A small class-conditioned image diffusion model, trained from scratch.
Model: 15.1M parameters, arch dit, norm layernorm, activation gelu, patch size [4, 4], layers 12, width 256.
Training: soap at rate 0.0023, 24500 steps.
Data: trained on small charts drawn from random numbers, 203450 training examples, 30.8 epochs.
Rows from block 2, named by matrix and row number. Each number is 50 + 10 x the weight over its row's rms, rounded and kept within 0 to 99. All counts start at 0. After the name is the row's rms in percent of the matrix's.
# ada: adaLN modulation (shift, scale and gate of each sublayer stacked) (model.blocks.2.ada.weight, 1536x128), inputs 0-127
ada.763 145:65 49 48 47 50 44 45 58 45 42 53 60 59 51 80 27 41 46 53 43 57 63 52 42 62 42 50 55 76 57 47 51 69 48 58 02 59 53 58 63 45 59 47 45 51 50 56 49 41 22 47 48 51 52 59 42 60 47 64 57 54 56 63 57 65 45 40 62 35 51 47 49 61 63 59 40 54 60 51 40 46 50 51 47 47 51 47 52 34 45 47 37 53 41 53 63 47 50 48 47 43 63 53 47 44 62 52 42 35 59 39 54 63 38 38 41 49 54 35 44 45 50 58 37 48 61 45 42
ada.764 057:58 54 61 50 58 43 50 55 52 58 46 51 60 37 43 53 47 31 49 48 44 49 53 72 43 62 45 26 53 70 38 39 47 55 44 89 36 54 43 56 49 44 47 46 58 60 50 54 55 81 56 50 55 53 47 60 37 55 36 71 37 62 54 36 50 73 45 51 43 49 52 42 54 50 29 44 53 44 53 64 55 51 45 48 38 53 61 45 45 56 41 57 42 61 50 43 66 34 51 40 40 40 32 51 46 62 35 51 45 52 52 39 35 39 44 51 51 44 61 59 40 61 61 46 47 48 51 66
ada.765 081:51 44 45 57 51 44 47 41 44 41 39 56 31 56 46 39 50 31 50 60 42 47 37 61 72 49 52 52 47 38 47 56 67 47 52 56 40 83 49 61 50 59 64 61 48 53 46 39 51 54 49 56 37 48 40 46 52 29 36 46 52 63 42 37 80 51 40 45 55 43 55 48 53 62 41 57 52 60 34 45 38 40 50 56 56 65 46 45 29 51 55 55 61 61 59 49 36 65 49 69 45 44 47 58 38 33 58 54 50 62 44 31 32 54 36 63 50 59 66 46 44 43 56 58 50 53 60 62
ada.766 103:25 46 42 53 54 52 57 44 52 36 46 48 43 53 34 56 31 46 49 60 51 23 50 37 54 49 55 60 49 49 45 49 56 54 73 55 51 57 60 50 53 52 71 42 54 49 42 31 54 24 48 47 49 66 43 52 55 55 60 59 49 40 38 61 27 44 53 57 55 56 51 50 63 42 51 47 83 49 43 56 44 54 70 62 68 43 47 48 52 45 42 54 38 43 43 57 49 30 54 53 37 56 56 59 42 62 48 46 60 35 51 54 34 46 38 63 69 48 51 47 49 42 35 43 56 69 47 51
ada.767 101:43 54 42 68 48 53 51 61 28 53 65 55 62 47 46 46 51 61 52 52 59 78 54 40 60 56 44 47 47 54 72 59 47 63 52 46 38 53 60 57 45 54 37 43 52 65 64 54 55 49 49 46 28 54 49 48 54 56 39 43 52 48 60 54 53 57 48 43 34 66 47 47 51 59 51 40 46 59 44 58 59 51 65 53 48 41 69 40 47 60 56 41 61 70 55 43 49 63 54 33 50 35 52 46 30 48 61 56 30 61 51 65 75 74 40 65 69 39 46 52 68 48 56 47 37 50 52 46
ada.768 060:39 50 56 65 48 33 55 57 45 45 44 41 51 62 54 39 38 42 42 38 50 58 59 61 54 61 59 61 36 52 56 50 59 33 54 73 46 52 16 50 45 57 55 51 53 35 70 59 43 72 27 53 50 37 52 59 53 43 43 44 42 58 45 57 59 46 48 67 50 50 60 43 54 56 42 54 51 52 46 47 48 48 44 55 39 31 58 39 51 63 43 57 58 64 35 51 49 40 56 33 42 55 51 57 46 63 64 27 64 64 45 60 58 51 61 60 46 50 57 55 63 55 39 79 53 57 52 53
ada.769 078:45 49 59 48 58 53 43 43 36 48 47 40 61 45 46 75 48 55 40 45 48 32 62 73 53 51 54 46 43 56 38 68 44 49 67 49 44 42 46 32 47 57 58 50 38 47 63 52 51 58 29 43 89 50 54 54 49 30 58 50 59 47 68 28 56 58 65 51 52 41 39 47 47 44 46 63 59 46 29 56 65 49 48 57 47 57 45 39 41 60 45 55 42 50 57 44 49 42 48 43 49 47 43 38 55 63 37 54 58 70 65 44 52 60 54 31 47 44 55 42 31 52 51 62 56 57 60 52
ada.770 100:54 49 52 60 59 47 56 50 42 41 57 61 63 53 35 43 47 53 40 53 43 86 48 31 58 34 37 57 32 58 57 73 41 57 52 27 46 52 40 44 58 48 59 48 58 54 43 37 36 45 62 45 34 59 55 40 53 54 45 38 51 53 50 64 40 63 45 44 69 55 63 40 54 49 67 59 44 54 42 46 43 53 52 53 61 63 62 51 44 53 43 58 43 60 64 54 60 45 66 46 52 42 50 42 43 47 62 55 62 70 49 50 51 55 17 45 44 54 58 68 51 56 63 49 66 45 56 47
ada.771 099:58 51 59 54 55 45 56 57 53 52 56 41 62 44 62 38 51 47 41 42 35 37 64 29 49 61 38 51 40 63 53 60 42 42 55 62 41 50 28 60 46 54 63 43 58 44 68 54 63 62 55 49 42 54 50 43 51 29 37 55 57 59 31 55 71 49 54 48 59 40 71 48 53 49 50 62 43 52 57 49 38 48 55 43 64 58 56 62 42 65 46 44 49 62 50 57 57 60 59 55 47 85 56 37 55 70 40 37 53 51 44 52 59 54 59 49 63 58 56 28 45 62 47 66 67 60 52 55
ada.772 108:56 49 47 61 49 53 36 45 65 68 57 56 31 52 38 39 55 57 51 30 42 57 57 91 54 55 48 58 50 45 51 57 31 46 54 23 43 67 46 57 52 55 54 55 49 44 43 47 40 57 53 51 23 54 55 42 40 62 44 37 58 58 49 52 66 51 45 51 46 47 48 45 40 54 58 58 42 51 59 51 33 48 48 40 55 73 47 46 54 58 54 65 55 56 52 36 39 36 39 30 37 58 43 51 52 56 30 45 43 59 46 56 65 55 48 46 70 53 25 51 55 48 47 54 44 50 53 44
ada.773 085:62 49 63 53 52 49 43 50 58 52 46 49 49 53 48 36 51 52 50 41 79 15 54 37 33 57 54 49 62 43 55 44 56 42 60 42 48 44 50 47 55 49 52 47 53 59 46 38 49 32 35 54 60 51 42 49 57 61 51 48 51 54 47 71 71 69 51 54 49 48 45 61 40 40 50 52 48 46 55 52 57 39 40 58 52 90 42 51 35 46 50 49 46 36 47 46 51 36 56 43 52 51 45 52 59 48 44 49 60 57 50 54 53 52 49 77 80 42 37 40 47 42 55 23 62 54 48 48
ada.774 094:63 49 48 53 53 48 64 34 52 47 46 47 59 35 50 41 55 56 60 40 46 59 49 63 40 54 53 54 50 34 56 64 60 51 62 12 49 51 72 45 40 46 45 57 48 52 47 41 59 27 49 46 51 43 50 36 44 48 82 55 32 59 30 44 51 49 53 53 63 49 45 53 50 46 39 41 38 50 54 49 64 57 43 51 88 54 44 52 61 44 43 59 42 55 52 54 53 45 49 48 43 44 42 53 48 69 49 54 37 48 59 49 51 56 34 40 34 42 60 38 68 55 43 61 57 53 53 52
ada.775 055:50 49 33 59 45 55 49 43 55 43 43 49 69 57 38 74 55 40 50 47 42 62 40 60 55 44 45 30 41 44 68 52 36 44 49 47 48 60 51 64 50 39 41 56 48 35 42 35 58 41 48 62 45 56 58 43 47 48 37 34 37 44 34 33 57 25 49 42 44 56 30 51 31 48 48 39 27 38 53 40 54 45 57 37 59 48 47 41 44 50 46 48 39 38 40 55 46 40 31 39 48 43 41 47 45 30 34 46 50 71 52 35 58 47 65 60 60 37 39 55 51 44 51 54 40 58 35 56
ada.776 090:57 41 47 55 54 37 61 49 58 57 54 47 55 46 51 41 45 48 49 58 59 15 53 50 59 48 35 51 49 55 43 52 37 59 58 38 46 49 32 64 54 43 45 52 55 57 35 50 57 32 62 46 26 56 52 47 41 74 50 53 51 64 43 53 64 60 45 66 64 37 55 46 63 61 65 56 52 37 49 47 47 46 52 47 33 84 38 60 52 38 50 49 46 42 62 58 53 56 51 44 51 71 42 38 41 64 59 60 38 47 42 78 57 58 60 50 47 59 56 56 47 52 60 51 58 43 46 41
ada.777 065:56 48 42 47 47 42 66 53 35 43 50 51 46 55 43 46 66 41 51 39 23 53 60 62 51 49 50 61 39 48 55 58 50 43 61 32 37 57 48 46 52 53 59 61 64 50 47 53 61 77 49 60 35 44 34 60 63 24 36 51 57 51 63 54 47 49 48 55 49 56 61 49 60 62 77 53 43 53 57 52 36 42 44 52 65 63 56 43 51 51 51 58 62 48 37 50 53 35 51 44 56 66 47 53 60 65 60 36 70 31 40 48 55 63 59 46 48 49 52 29 59 63 60 66 50 54 53 62
ada.778 094:65 51 39 64 55 33 63 43 66 55 55 47 36 38 54 49 61 49 66 55 57 13 40 40 60 54 40 52 46 49 47 55 33 50 38 58 50 61 43 69 53 47 45 43 63 69 55 49 55 44 58 42 48 49 43 43 54 66 46 61 44 57 44 59 54 43 48 48 52 41 56 54 58 60 62 40 45 47 71 43 60 34 40 49 42 73 36 70 54 25 46 44 42 55 45 51 61 50 51 39 45 53 47 49 53 70 55 52 46 33 45 44 51 30 74 52 53 37 49 47 48 42 50 43 50 59 60 48
ada.779 101:62 45 60 55 54 57 53 52 52 55 57 51 54 46 49 44 58 46 40 54 55 62 46 10 53 52 46 53 58 52 50 65 45 44 38 32 55 51 45 52 48 53 64 48 66 36 56 53 50 40 44 49 46 46 45 46 54 67 66 46 58 52 42 82 42 44 50 50 59 53 59 48 57 50 70 55 33 55 52 41 49 61 53 54 46 83 51 47 35 52 39 58 54 53 52 47 44 47 53 52 51 47 63 34 62 62 69 72 50 42 47 52 56 64 21 60 50 50 39 38 49 58 55 43 71 59 47 45
ada.780 044:57 43 49 64 51 44 50 58 66 52 54 33 43 57 30 54 52 44 68 41 58 60 50 23 53 73 41 43 78 55 56 54 45 40 41 44 44 62 63 46 46 56 42 58 68 38 44 45 36 42 53 61 50 45 49 56 50 49 58 59 53 53 63 52 36 46 50 52 53 71 56 48 46 37 53 49 75 58 51 56 33 52 47 54 71 51 50 62 54 47 56 42 58 49 39 41 55 60 45 23 35 49 59 57 67 66 50 44 39 28 52 49 50 47 44 60 66 52 49 51 57 58 51 63 40 59 51 61
ada.781 062:51 48 34 43 53 60 43 45 39 38 53 49 55 53 50 77 44 60 57 48 67 50 34 34 41 54 53 40 56 51 52 60 48 42 43 94 52 55 54 46 44 62 34 53 58 54 53 58 36 52 56 53 86 54 54 57 46 40 52 28 46 38 55 35 42 41 54 61 52 37 52 47 53 58 30 44 43 50 49 45 55 64 45 56 62 27 52 47 41 43 57 47 46 58 53 41 42 56 35 44 55 38 55 51 60 38 55 59 40 64 66 55 43 44 45 37 40 44 53 48 56 49 37 54 50 58 46 47
ada.782 091:35 58 40 55 46 38 52 47 64 66 47 49 50 58 65 28 48 44 53 39 56 25 53 56 40 39 49 50 66 42 46 45 44 45 53 42 57 61 55 47 53 43 51 55 45 53 49 41 49 41 35 42 44 52 42 48 51 85 39 52 58 46 53 45 56 58 62 55 69 47 50 42 54 50 46 45 72 54 44 67 45 44 45 68 57 70 47 55 50 42 47 45 52 52 51 54 61 51 47 42 55 74 36 47 42 48 56 41 44 43 47 51 53 60 55 57 79 47 29 53 59 41 76 50 30 41 47 65
ada.783 081:50 54 45 54 62 57 55 56 53 50 57 47 52 49 45 51 52 46 60 50 79 62 43 47 57 58 51 42 57 46 51 48 68 40 46 27 58 55 74 44 46 62 44 45 33 53 58 63 33 29 60 43 55 67 64 51 50 32 66 47 55 41 64 38 48 59 47 59 38 54 49 45 44 55 38 47 53 34 54 47 53 54 40 54 29 51 38 50 40 34 43 32 43 70 43 52 46 49 41 44 45 36 54 61 39 50 40 72 51 64 60 48 76 44 56 61 36 41 49 53 48 39 34 43 49 52 56 35
ada.784 091:53 45 63 48 46 36 53 38 36 28 61 47 49 42 48 55 45 50 63 56 58 82 47 52 48 54 60 51 44 38 59 40 75 44 60 53 52 45 59 45 46 56 50 53 42 52 62 73 51 82 45 38 63 39 40 51 61 29 61 48 46 58 60 47 49 48 52 48 43 49 55 45 39 48 24 38 61 48 52 53 46 51 48 56 61 32 50 58 39 64 46 52 56 48 45 58 58 59 55 36 39 29 40 70 55 42 57 49 53 49 52 31 54 60 43 54 59 54 63 50 54 66 56 60 36 54 59 63
ada.785 043:40 38 44 58 49 70 53 55 51 46 51 48 54 49 37 40 48 52 70 44 48 54 43 84 53 44 50 44 43 54 51 54 27 46 49 38 50 43 64 47 64 57 44 48 41 54 52 63 33 65 51 45 59 43 54 50 48 50 56 43 33 43 53 44 46 45 46 49 55 65 31 55 57 44 26 28 47 50 44 53 54 35 43 53 66 49 59 58 45 44 47 57 55 54 50 52 54 70 61 38 55 49 43 61 42 45 62 59 51 48 59 24 44 44 45 46 83 46 32 71 36 44 40 39 45 51 56 42
ada.786 087:68 57 62 63 54 53 47 54 62 56 48 61 51 47 44 65 46 63 46 51 53 55 52 50 56 51 54 64 37 53 58 61 50 52 61 25 39 47 54 51 57 52 52 49 55 40 49 51 52 41 55 49 51 49 56 37 59 51 53 57 45 55 53 58 39 59 46 42 46 40 47 51 62 52 70 51 41 33 57 52 34 53 69 43 33 66 56 53 57 50 46 78 58 44 61 57 41 55 52 46 45 33 55 47 47 91 72 46 57 60 45 45 40 57 24 63 51 53 47 44 63 53 36 70 71 44 45 43
ada.787 128:56 58 54 54 52 50 53 61 46 52 47 44 56 47 52 45 48 65 46 49 50 99 47 40 43 48 45 55 66 52 53 46 99 48 62 24 37 48 62 48 52 44 50 54 43 47 50 51 43 19 36 58 56 51 55 49 46 40 57 48 48 52 56 53 31 47 50 48 54 65 43 61 45 53 39 47 48 61 49 51 57 61 51 46 53 45 64 51 44 64 51 47 54 55 53 57 45 54 46 57 51 33 49 49 48 50 51 52 56 50 58 40 60 52 36 52 28 50 32 50 60 56 53 50 43 51 42 50
ada.788 083:44 43 45 40 44 59 38 48 53 50 60 62 70 58 37 47 56 36 62 24 45 77 68 73 69 53 69 33 40 57 49 55 40 49 62 53 48 57 58 45 40 50 51 54 43 47 50 39 60 56 55 43 73 50 42 62 44 60 46 50 57 55 57 38 61 59 74 54 55 74 47 45 44 41 55 58 56 44 49 59 48 35 53 52 58 63 45 51 31 55 46 33 44 41 49 51 34 46 41 38 55 48 47 46 59 42 44 55 51 61 51 71 61 61 44 58 39 41 46 39 42 55 58 59 51 57 54 57
ada.789 090:57 49 46 31 48 58 54 58 58 36 63 60 48 54 42 51 42 61 53 50 69 79 39 38 56 52 54 48 64 46 55 77 39 47 66 54 48 50 49 58 44 54 52 54 55 49 48 55 48 35 40 49 63 51 43 39 51 49 49 47 55 61 49 58 51 37 51 44 53 40 66 46 41 55 73 49 44 61 56 34 44 58 56 52 52 61 47 58 49 60 56 74 57 48 49 57 48 63 53 56 40 20 51 45 41 64 42 54 61 64 45 56 35 53 23 55 21 53 44 51 68 53 41 42 54 49 59 38
ada.790 079:56 51 47 33 58 61 39 57 59 60 32 59 73 46 42 42 58 50 48 38 56 46 55 45 52 45 42 32 45 25 65 52 37 53 50 87 40 51 49 76 37 52 41 46 60 47 44 46 59 40 31 53 53 51 36 38 38 67 46 50 46 46 40 59 59 52 55 48 53 60 72 52 45 47 57 54 45 52 55 43 53 65 51 44 54 57 40 42 45 47 55 58 40 42 50 63 56 44 35 43 41 40 52 53 48 40 56 45 35 39 45 45 53 49 29 58 36 60 55 58 35 64 30 55 43 42 40 55
ada.791 059:44 25 49 33 44 23 52 49 54 55 36 66 69 52 74 46 53 43 49 51 57 56 32 40 39 59 66 45 52 34 58 45 60 60 39 53 58 48 46 64 57 49 39 65 58 48 59 46 49 39 50 41 58 46 58 51 34 51 67 60 57 59 63 29 54 61 34 54 65 40 50 50 56 61 40 47 52 66 62 41 55 40 66 42 29 54 54 54 64 46 55 53 47 53 55 61 53 44 55 52 47 46 55 60 48 46 63 54 52 71 61 51 47 59 18 56 54 47 61 55 48 52 49 47 54 57 53 54
ada.792 092:44 56 46 42 42 34 42 48 57 60 53 44 48 55 42 63 58 35 49 46 31 51 58 93 45 40 44 54 39 55 42 42 18 42 52 46 62 47 56 39 68 51 57 54 46 47 38 54 55 78 50 57 38 39 61 47 62 42 43 57 54 45 46 45 45 49 49 51 60 54 47 60 49 45 34 52 50 51 44 53 48 64 50 58 57 52 45 49 56 51 52 57 44 45 41 42 42 57 57 57 59 75 48 48 51 54 53 53 59 55 42 37 38 73 35 44 69 61 23 43 44 63 48 45 63 53 48 53
ada.793 082:55 50 61 58 38 68 50 66 57 56 50 57 46 53 28 54 44 57 44 45 56 52 44 50 40 43 55 61 54 43 39 59 61 42 63 30 48 59 55 46 45 50 54 61 59 42 49 51 54 41 58 47 20 39 63 45 48 47 48 59 61 44 39 58 49 38 58 46 53 50 47 73 60 49 84 56 55 61 39 45 45 53 60 44 55 53 62 60 48 58 66 41 49 28 67 67 59 43 49 44 40 62 50 66 62 74 55 46 48 25 49 45 49 43 45 52 55 54 37 39 67 51 55 52 64 60 47 44
ada.794 037:53 49 38 45 33 31 41 42 49 49 48 39 52 61 38 40 52 53 55 59 57 61 62 38 56 42 56 49 51 44 59 60 77 59 60 39 51 66 58 48 55 56 61 37 47 53 47 41 54 58 38 45 66 45 53 48 53 31 39 54 48 49 55 78 38 37 52 39 48 39 36 51 56 51 73 77 51 59 64 41 58 51 50 48 48 46 46 64 41 50 46 65 49 37 48 50 50 28 58 58 54 36 60 59 54 51 46 53 38 62 57 49 42 50 19 66 31 47 40 42 60 58 57 56 57 57 50 55
ada.795 061:52 48 71 29 39 41 54 62 52 43 50 62 43 44 50 32 43 42 48 61 68 61 49 42 38 43 54 58 37 46 54 55 55 43 47 50 54 51 54 64 46 48 55 58 63 52 43 45 46 38 49 47 51 51 39 58 41 46 59 63 39 39 43 50 39 43 58 55 48 36 39 60 62 43 57 34 42 62 51 48 42 60 53 67 62 48 52 39 69 45 56 38 49 30 45 49 38 50 47 59 52 22 60 57 66 69 69 51 53 30 36 54 40 67 16 49 51 55 33 53 54 52 46 46 61 42 47 53
ada.796 093:55 52 55 48 51 48 54 51 48 57 42 61 60 39 43 38 51 53 50 62 35 53 53 18 41 52 48 63 42 49 46 44 57 54 58 67 48 39 40 55 55 24 54 49 43 61 52 59 61 68 56 48 93 38 43 46 52 41 64 50 41 54 53 47 51 33 43 49 41 46 44 57 53 65 27 49 42 52 51 53 49 49 50 53 41 36 45 48 40 57 58 59 51 60 48 68 63 43 55 43 61 60 45 44 45 34 42 58 40 84 57 42 47 49 40 44 56 51 50 55 58 47 31 63 39 47 48 48
ada.797 118:52 39 49 47 38 68 55 43 33 51 47 45 52 54 26 52 40 54 48 53 54 82 48 62 47 50 44 45 38 36 50 55 58 65 53 65 45 54 45 53 53 53 50 51 46 41 56 64 75 85 44 59 60 45 41 58 62 40 51 47 54 49 52 47 51 47 47 53 58 51 49 41 55 67 57 56 55 48 63 53 60 54 51 51 51 30 49 37 50 54 57 53 53 33 46 50 50 42 54 37 48 56 40 55 62 46 42 49 65 73 54 46 43 59 42 50 66 50 79 43 47 55 82 53 36 52 57 48
ada.798 046:38 55 50 40 58 56 48 53 41 66 46 43 42 44 56 57 46 48 62 58 48 18 58 27 51 49 56 39 65 55 50 45 61 57 33 31 53 61 49 64 52 49 55 41 51 62 32 47 54 25 52 47 62 61 57 47 57 49 33 52 52 53 31 54 59 38 36 58 63 39 48 64 47 45 50 55 45 55 43 34 60 44 59 51 64 34 46 55 74 34 51 59 45 53 51 49 53 46 53 48 50 48 50 57 57 56 24 53 55 28 55 53 44 35 73 44 52 42 51 43 47 36 64 44 48 45 62 42
ada.799 129:48 57 49 58 54 57 47 52 60 51 54 49 52 44 53 55 48 49 49 56 67 33 47 00 47 54 51 43 57 44 50 65 63 51 48 69 50 34 37 40 46 61 51 46 57 45 39 51 49 36 60 46 63 45 49 49 44 35 51 44 51 63 50 56 46 40 47 52 54 48 42 48 48 55 66 61 46 48 58 46 55 54 47 46 45 57 43 55 66 37 54 43 48 54 54 56 56 48 44 50 43 59 58 37 49 54 44 53 44 47 54 63 48 43 66 57 43 54 61 54 43 49 37 60 62 52 52 49
ada.800 074:38 53 45 41 44 46 61 54 60 49 47 50 47 38 42 50 44 65 64 53 53 71 50 16 34 54 42 46 43 43 50 43 46 54 56 39 60 34 40 50 57 43 41 38 45 36 54 42 54 33 42 59 66 38 56 43 48 37 69 47 48 61 50 71 60 49 53 57 66 40 33 46 46 52 48 62 54 47 45 43 51 53 57 40 52 43 37 47 59 61 47 51 49 56 44 67 45 63 60 63 50 69 51 47 41 58 58 60 46 76 37 53 53 47 44 49 56 61 77 56 57 47 20 40 58 46 48 55
ada.801 058:62 38 44 49 53 57 55 54 57 53 46 58 49 45 61 54 57 60 53 56 39 43 49 47 48 31 58 46 38 43 49 47 45 48 47 51 47 50 36 59 51 55 54 40 56 45 40 53 69 72 38 61 62 46 54 50 49 46 40 49 34 49 38 47 45 46 51 61 57 48 35 47 46 60 17 41 63 53 67 59 39 46 31 50 56 44 45 50 60 39 50 58 63 56 52 58 58 46 51 57 39 77 49 46 57 36 44 44 49 64 52 24 54 33 62 42 92 43 55 50 35 43 45 34 40 50 52 51
ada.802 111:47 56 55 52 54 57 50 27 51 48 34 58 42 40 52 48 42 61 61 56 41 31 40 82 64 27 52 42 36 47 70 67 42 30 40 54 44 43 40 53 57 54 51 55 48 55 35 41 40 45 48 49 46 46 42 54 42 66 60 50 33 43 63 51 38 69 48 59 39 57 43 42 52 47 55 37 45 54 38 59 58 49 47 43 47 58 48 48 58 42 45 53 43 47 56 54 58 38 37 35 51 43 40 55 52 41 73 51 65 48 63 48 49 40 51 30 48 36 42 62 63 39 63 36 55 38 67 53
ada.803 082:55 44 39 64 40 69 47 57 51 46 48 41 39 57 60 56 49 61 45 49 72 60 46 39 52 48 51 40 69 53 50 51 34 42 67 35 47 40 57 31 41 65 49 51 48 42 41 54 48 41 40 59 45 51 58 52 45 45 51 49 57 44 57 68 47 45 45 56 48 47 44 38 47 52 73 63 49 43 47 53 44 53 51 42 14 61 48 40 71 39 63 59 52 46 56 54 65 46 59 67 50 32 44 55 53 43 49 56 50 63 42 60 41 29 54 57 52 47 56 58 47 33 35 45 74 41 71 47
ada.804 090:54 52 56 43 55 62 54 51 52 63 53 48 54 51 44 23 50 65 57 57 40 64 46 54 45 60 39 52 38 43 60 31 63 51 53 13 49 40 49 51 48 38 49 45 43 65 46 51 54 38 47 53 56 59 37 47 50 72 39 64 61 63 44 44 26 37 63 46 42 41 47 52 38 48 45 56 56 36 58 49 55 45 54 54 72 31 50 64 45 47 50 46 45 37 43 65 55 46 48 55 44 73 37 60 51 50 30 53 36 53 50 45 65 36 52 44 48 45 58 45 55 44 64 41 32 42 58 48
ada.805 084:52 55 55 56 57 36 51 58 39 43 44 57 56 57 52 62 49 58 63 56 51 59 47 72 47 44 36 63 25 47 50 60 72 51 57 48 46 53 62 53 47 63 61 49 41 50 59 57 53 73 46 62 73 44 61 55 44 43 51 53 52 57 47 53 41 40 49 49 45 38 38 64 57 38 58 37 39 56 43 51 59 62 47 45 68 56 60 49 62 60 70 51 62 33 55 44 47 52 55 40 49 15 48 42 41 38 60 51 48 41 52 35 58 48 39 45 34 61 60 51 67 46 39 53 25 39 54 50
ada.806 026:41 50 45 39 53 40 56 48 45 59 48 60 40 44 63 58 35 52 35 67 68 60 53 40 48 34 38 37 46 60 62 70 52 45 55 70 34 39 37 31 49 37 52 35 49 64 65 54 64 50 50 57 44 54 49 49 57 57 60 66 50 53 64 21 47 60 54 65 49 52 39 33 48 59 63 54 56 37 57 64 47 54 43 58 59 34 49 43 39 54 55 50 45 41 53 62 53 54 55 52 57 56 48 54 50 52 53 54 60 28 56 64 49 30 44 37 54 46 58 62 42 54 23 54 45 59 56 40
ada.807 071:50 43 49 58 37 71 42 42 69 54 52 63 45 45 35 46 46 45 44 53 57 37 40 55 54 42 48 52 48 50 54 46 28 43 53 42 41 52 34 46 56 54 47 49 62 43 54 54 61 77 44 57 36 50 53 51 55 42 61 58 44 40 48 46 47 50 64 67 46 50 44 44 58 48 71 42 67 31 53 50 51 56 39 55 25 69 49 44 61 56 56 61 54 66 36 46 53 44 49 46 37 79 38 43 59 56 56 40 39 54 34 42 53 36 53 48 84 55 40 47 41 38 54 43 55 52 58 39
ada.808 088:46 52 55 47 40 67 63 49 41 59 44 51 55 59 49 61 56 53 42 49 40 25 51 49 41 44 47 50 55 52 35 50 35 52 62 59 52 53 41 72 39 50 54 44 49 41 62 48 58 48 41 47 40 42 43 35 59 74 53 72 45 53 45 62 72 42 50 44 51 47 50 62 53 53 73 52 32 44 46 42 35 43 43 51 58 73 43 61 50 49 57 49 59 27 62 66 54 59 52 58 47 56 59 60 53 58 57 50 47 11 34 41 48 54 40 58 37 50 68 47 51 60 50 47 58 57 38 48
ada.809 060:55 53 52 56 52 55 64 53 49 53 53 40 52 41 51 40 48 52 35 45 25 50 57 61 48 49 48 44 34 74 45 76 45 57 52 48 68 59 30 52 47 61 43 47 61 57 43 55 47 34 57 52 31 41 24 42 55 57 53 57 43 47 59 51 50 54 40 65 52 71 45 56 48 33 84 43 39 47 41 38 48 31 63 46 52 55 32 57 48 35 50 59 58 45 63 42 55 52 41 50 55 59 58 60 48 49 54 58 46 34 37 43 25 41 63 56 44 57 56 57 46 48 55 50 46 43 56 54
ada.810 102:44 48 49 36 46 55 39 45 52 54 55 42 58 54 66 71 46 55 67 37 61 46 54 31 45 63 57 55 50 39 63 51 55 48 52 76 48 39 58 47 37 55 50 47 40 45 48 64 61 53 40 45 73 58 37 64 47 41 47 47 53 47 48 39 47 70 49 66 55 46 58 48 38 42 18 39 42 45 55 46 51 44 41 53 81 28 47 51 54 42 50 53 48 48 44 58 37 54 43 36 45 47 39 53 41 38 46 44 55 61 65 40 56 52 62 47 36 36 65 58 56 45 63 41 30 60 47 51
ada.811 079:63 45 54 54 58 36 50 36 61 56 50 46 46 49 57 57 61 56 45 52 48 11 41 49 41 30 48 35 51 37 59 26 39 55 41 57 44 51 48 69 58 48 37 55 68 56 46 44 39 30 48 62 51 50 47 52 42 50 60 49 50 54 43 49 63 35 38 39 54 28 47 58 52 53 55 58 33 57 60 37 48 45 56 59 50 61 59 60 39 48 54 42 47 22 51 55 49 53 51 40 55 55 54 46 42 58 66 57 31 45 56 48 43 44 29 60 56 48 34 37 55 41 43 71 43 51 42 52
ada.812 055:61 33 58 62 43 53 51 56 57 57 65 53 70 49 49 38 53 54 57 39 29 59 51 51 57 36 48 63 34 47 55 36 73 56 52 25 58 34 47 33 48 51 47 32 46 60 49 53 46 51 55 56 36 56 54 54 56 51 54 56 69 47 60 52 36 58 49 32 47 76 58 54 44 58 61 66 57 60 58 52 59 57 57 38 45 62 52 65 44 59 48 45 45 52 40 42 44 55 53 61 57 45 52 45 57 77 53 34 50 36 48 44 53 61 21 52 48 55 48 54 50 62 60 34 51 47 35 49
ada.813 069:44 41 61 41 44 28 56 54 47 55 50 52 54 62 42 29 37 51 55 53 27 59 52 60 34 47 63 61 56 41 58 46 57 44 65 47 49 45 59 55 37 50 40 47 48 51 61 49 38 80 56 55 55 37 38 52 46 36 38 51 46 52 52 34 28 57 53 41 59 53 65 64 52 44 55 51 33 60 58 48 53 54 50 56 53 44 53 56 35 48 48 56 60 46 44 51 45 39 38 68 61 58 41 58 54 44 50 29 57 59 46 32 59 50 58 59 51 61 69 47 62 54 81 57 30 46 61 59
ada.814 104:56 53 59 38 54 55 59 55 34 46 48 41 46 48 43 42 48 72 59 62 39 52 49 24 41 64 53 60 45 47 55 52 77 61 50 69 54 44 59 54 48 36 54 32 47 46 59 51 53 54 55 46 85 64 45 66 58 39 35 54 60 47 40 60 46 43 48 48 51 34 59 49 47 45 33 59 47 55 60 48 57 48 52 58 62 19 49 52 46 53 49 51 58 57 39 47 56 56 52 58 54 29 66 53 46 34 43 48 49 49 61 39 43 43 45 60 28 62 59 39 63 43 42 59 43 41 44 49
ada.815 116:60 43 52 56 46 62 65 54 40 48 54 57 60 52 53 27 51 55 56 35 50 62 47 22 50 45 46 52 51 54 55 76 45 46 51 48 60 55 31 65 53 45 54 44 55 46 60 36 59 61 65 36 39 54 52 48 57 53 52 51 47 52 55 66 46 44 46 44 54 46 48 62 61 51 79 50 50 42 56 45 64 60 59 46 50 73 56 59 28 44 51 61 46 40 52 54 50 59 51 49 44 76 59 46 55 61 67 42 53 30 43 65 51 45 29 59 44 56 79 44 45 58 60 51 58 54 46 52
ada.816 083:50 41 47 57 56 42 49 45 56 53 53 62 56 50 50 62 46 43 54 55 56 44 48 51 52 45 43 34 55 68 45 57 43 69 50 33 53 69 72 54 47 55 42 49 50 57 57 45 64 26 54 39 28 49 57 59 42 71 50 52 55 47 64 34 40 56 43 46 37 68 44 42 52 60 53 54 56 58 38 54 56 44 59 59 31 60 44 51 25 40 57 46 43 54 47 58 43 49 54 53 56 60 52 28 42 50 45 61 31 66 55 66 70 55 52 47 40 71 57 43 40 52 65 53 38 55 31 39